{
  "model": "image classifier",
  "train_examples": 97500,
  "image_size": 24,
  "crop_scale_min": 1,
  "horizontal_flip": true,
  "arch": "preact_resnet",
  "norm": "batchnorm",
  "avg_pool_shortcut": true,
  "widths": [96, 160, 288],
  "optimizer": "adamw",
  "max_grad_norm": 0.5,
  "epochs": 52.5,
  "weight_decay": 0.02
}
Rows from block 4, named by matrix and row number. Rows with one number belong to one channel. Each number is 500 + 50 x the weight over its row's rms, rounded and kept within 0 to 999. All counts start at 0. Numbers have three digits each. After the name is the row's rms in percent of the matrix's.
# convs0: first 3x3 conv (model.blocks.4.convs.0.weight, 160x160x3x3), inputs 45-59, a 3x3 kernel for each
# convs1: second 3x3 conv (model.blocks.4.convs.1.weight, 160x160x3x3, transposed), outputs 45-59, a 3x3 kernel for each
convs0.16 098:562506497507512513482472461581496533516405415502435437531520517504553528491522474555575431466524474463417353536460416561494479525460469565532440512487460491503485528527374499487346385431391588459478533459553513447423471480448500545515489463507511451442500497488500493473558550507538495482511436471562452507412419459489453497524472474567511511443409455508511527522523542567505534582472530470428488518496541
convs1.16 092:506531466458533480450436441540537529474486482501531573487471435540494462515480478607562563587497501511455546515456491502478505498533590321368457473427417513498481575591561562519516621561518456527548469449572498506551447450537513505540528543564490495561476594573550536438488453498512486548547517527498489512544541556558583548449416490444440544443543603577586518535417480571503478607526564482458506505492561
convs0.17 101:530616493496465407406452442556430326466472384427498493575480484512499515495520516430527602515496528612520434585488529451544586549508632501377483490439499448476466453560562450544559447505518527446401462477487503491531487561478529543524558458441507487538506507580485558634536522499550511499422473468509513447483417415479523481537463429489514529516444541532535417502543438483500436431491484481560572522533515
convs1.17 102:466514506432496512423530580470506524477462505530476470494464426491472421492473467485501659500340420540620410523540402506459473537587502472544555434467544454481513540474548556590557494518565470498486573458453572641483466383446526513501539535497497489522527535497534496459497387407455448491569550540414409441458415463499443570494510432539540489539616509474463558512503509541517472476502436520523423474481491
convs0.18 097:522478559539461543542434508449507472447514471440478460518466509548515507523461436402467541446433515531460440415492593401437519553484451504506566454499535452484493507491506471522480540487452397473446433433468479446416406500518513460469560427400540476486543498509509497553531528559520510555510440487523546558484492507417460495442509544504398468521505390522519475549511471495446470497545526481524469530548461
convs1.18 092:456455498454405413474504478528545587452500566495516501415442449480511489496542583493433565488433480409489486467511451413434503512510487566592574492507538446533448472489457483466448485515501507532560499456488552546485522558483485490530524498557569532586544511452493456400471476471461472506446464517572533530593575585582580595426483457451459531468510468470461486478437558528477526427482465479450429506485461
convs0.19 100:562570567557580556531550531484493453508511461458444428449478509413480514438495489453477472492513495513488457486526448484538468495519504561530487601526452588543475520542572535501529505520502452418403427495470449482468516481488529489501502510497421431485479512588518529570425503461472517405440493427432421465429473505448518532486474472429499492476502482434433424388412428347367382382369427439444475511544580
convs1.19 093:461450462480487483464520520513483482479448449498464462434440522456463527441488545549534565524443486477426452463403393432438468443444457591508454510443400560481415410460497460466482496470474535509491497445523445436470518526524469506521513498542504505458486494462462455431519522507525549521538559567471466503486492510506522537430428445466444490443441488405464507454468470516467456426449513473492552539566620
convs0.20 104:481499522452514556514573609473443495492489469487470418505520537466511535460500519518540509565560468446389351509434485514506515379337372557470457575456454554473465575544480574505440524421387392413487432447538476494513504567545505490554418429459501471477463454502506464480523504544526515529458480470569555584509498481480462458476494491409452469406383362520590556524565543508531550501454443498488489531526515
convs1.20 100:453456478464499520512572574575571574532537524553528503387488613428488564444489499560529560444535523412488511403393496464437463509454426559496448550461388532449406501427454459369408461461507522462481455422514430441483492538521512539533531520491564585614529532559557496490455503523541553509578511437509501501499486465497503498387455533402456505490491518523556587533526561507503549455482528510562587591608602
convs0.21 099:562436457639561458489456480511481546486488518476505451462508499468492523456442501470522486488439495488460485473580524494524552491469503512509533504469509568529535555517448485500447490494495461486482424478460466487505470469435434473484458504500545479508512481526492505482421477491418477505501501499623612541479513567501461512370453514499469486523525466441485461526565560513521492637607512501519484490488450
convs1.21 105:506537477407482481335393442520533542373457537399474527529541424484517459481471486538527559524590571458478486469492584443490462463514474490499500459458518434511483551524512487474516509506496542516565484478527475489461543478480551508548466504524572530542519430484497410527492505483541518481498544504498477468543509491518487483527527512516545505485555526531522485510474495489488521534544514613553469567537501
convs0.22 103:468490491418486463455461472528482396505534491438498555512540519533563540427514539497381494513478551419435531539499523533535484467480456463494452437449433441409368441445502487457545479421552483511528474435491517447479451484487492468507482431408529492437528517453522509457445532534454483495429442489460437462506515485466510520477471544488519556463434492436565491451572516471499423511482507505549541430555610
convs1.22 097:525467536523516528550535434551512451474504454509546509484484568479493565406470488583537579584499506509492494430447568463380559553477539504518561474469556413449528536522467533535449525499533464478614496468573555528575465483507512472482542458474462454475496500470501491440385428470478432450577466508516507531481451508487418498507486653498486523576460500557463564556488454607587512493525519499512519586542529
convs0.23 103:428541506448542500417460415436514519462579623425425517460457519459491512500526538497475464518540473521589484465515563546558556516466452419450471464494493485513490517592648520563648497523522471511509452483444543537418604600573559545582572589607530515450527497389460476464496490486467474540507471521473535574491504547510505551501481533566535561613537538591573509590605529564603531495482515561485493470444456
convs1.23 104:530548533503493450456442459549557506539551612508559615542489487537472449510446482415484544430358521514506502518582531547577552543548521494519450491453508500444514440474553445436390364366390537581506503524523541508484485482508448519454451470440489441445471432464516566534454489477466424521531483546406353425476372416532462422498547526518517527550554505603569555545522529526528495514497547520477497572530486
convs0.24 103:569459478591489451579516501411420352394476417449495468454391306376394349432488478547547468502547528520481467455438462467496457485476458555467487541511480511476471562564503537545489518537468439489490435554576408483552501530525485545587479520563533484436510473400413417416409491465401475432516490445535542531530514516495460464467450490434451490498479439316510457362486438459486470506517477469473452499444466
convs1.24 099:457503451407463447432478494546501534570563544600590573417439452388387427449473517495461547483442442459479449406452474423461453388472426510521459489538495533521504437376465475468516495473486444533566448456486419439451443465433487550502451470506573497431536445405499521513507470424505473429526524470564550485518498475518519482461414467447437495491489487516402417555420440563434448510491554532512585571530550
convs0.25 101:451518547485469500541512510499502489490526504478542516495509578468488548419485567515528508480490532504462520494519511520485481454466537551573497559562464478445414501501562538460506504456530485523490465480523460460472570540564466449539487462525523460469502506507520565553498426494491441534446444537409444484493531523456474441451474502474463511445433490483560545467569558486516495477545535499551562514557554
convs1.25 099:506512530516556555495526535488474449459499473505522507509501497500443427574518449506458534491480557505539623438421488430436416479479469551523547483480469410373379539502507485454473483446504524542623491463520528533507479491463479461417479472432542524471529524491548585559539520458536552484523531517530537514530550526506517511436451500445392438513528541499521557503471516458473519531485462518482451553541518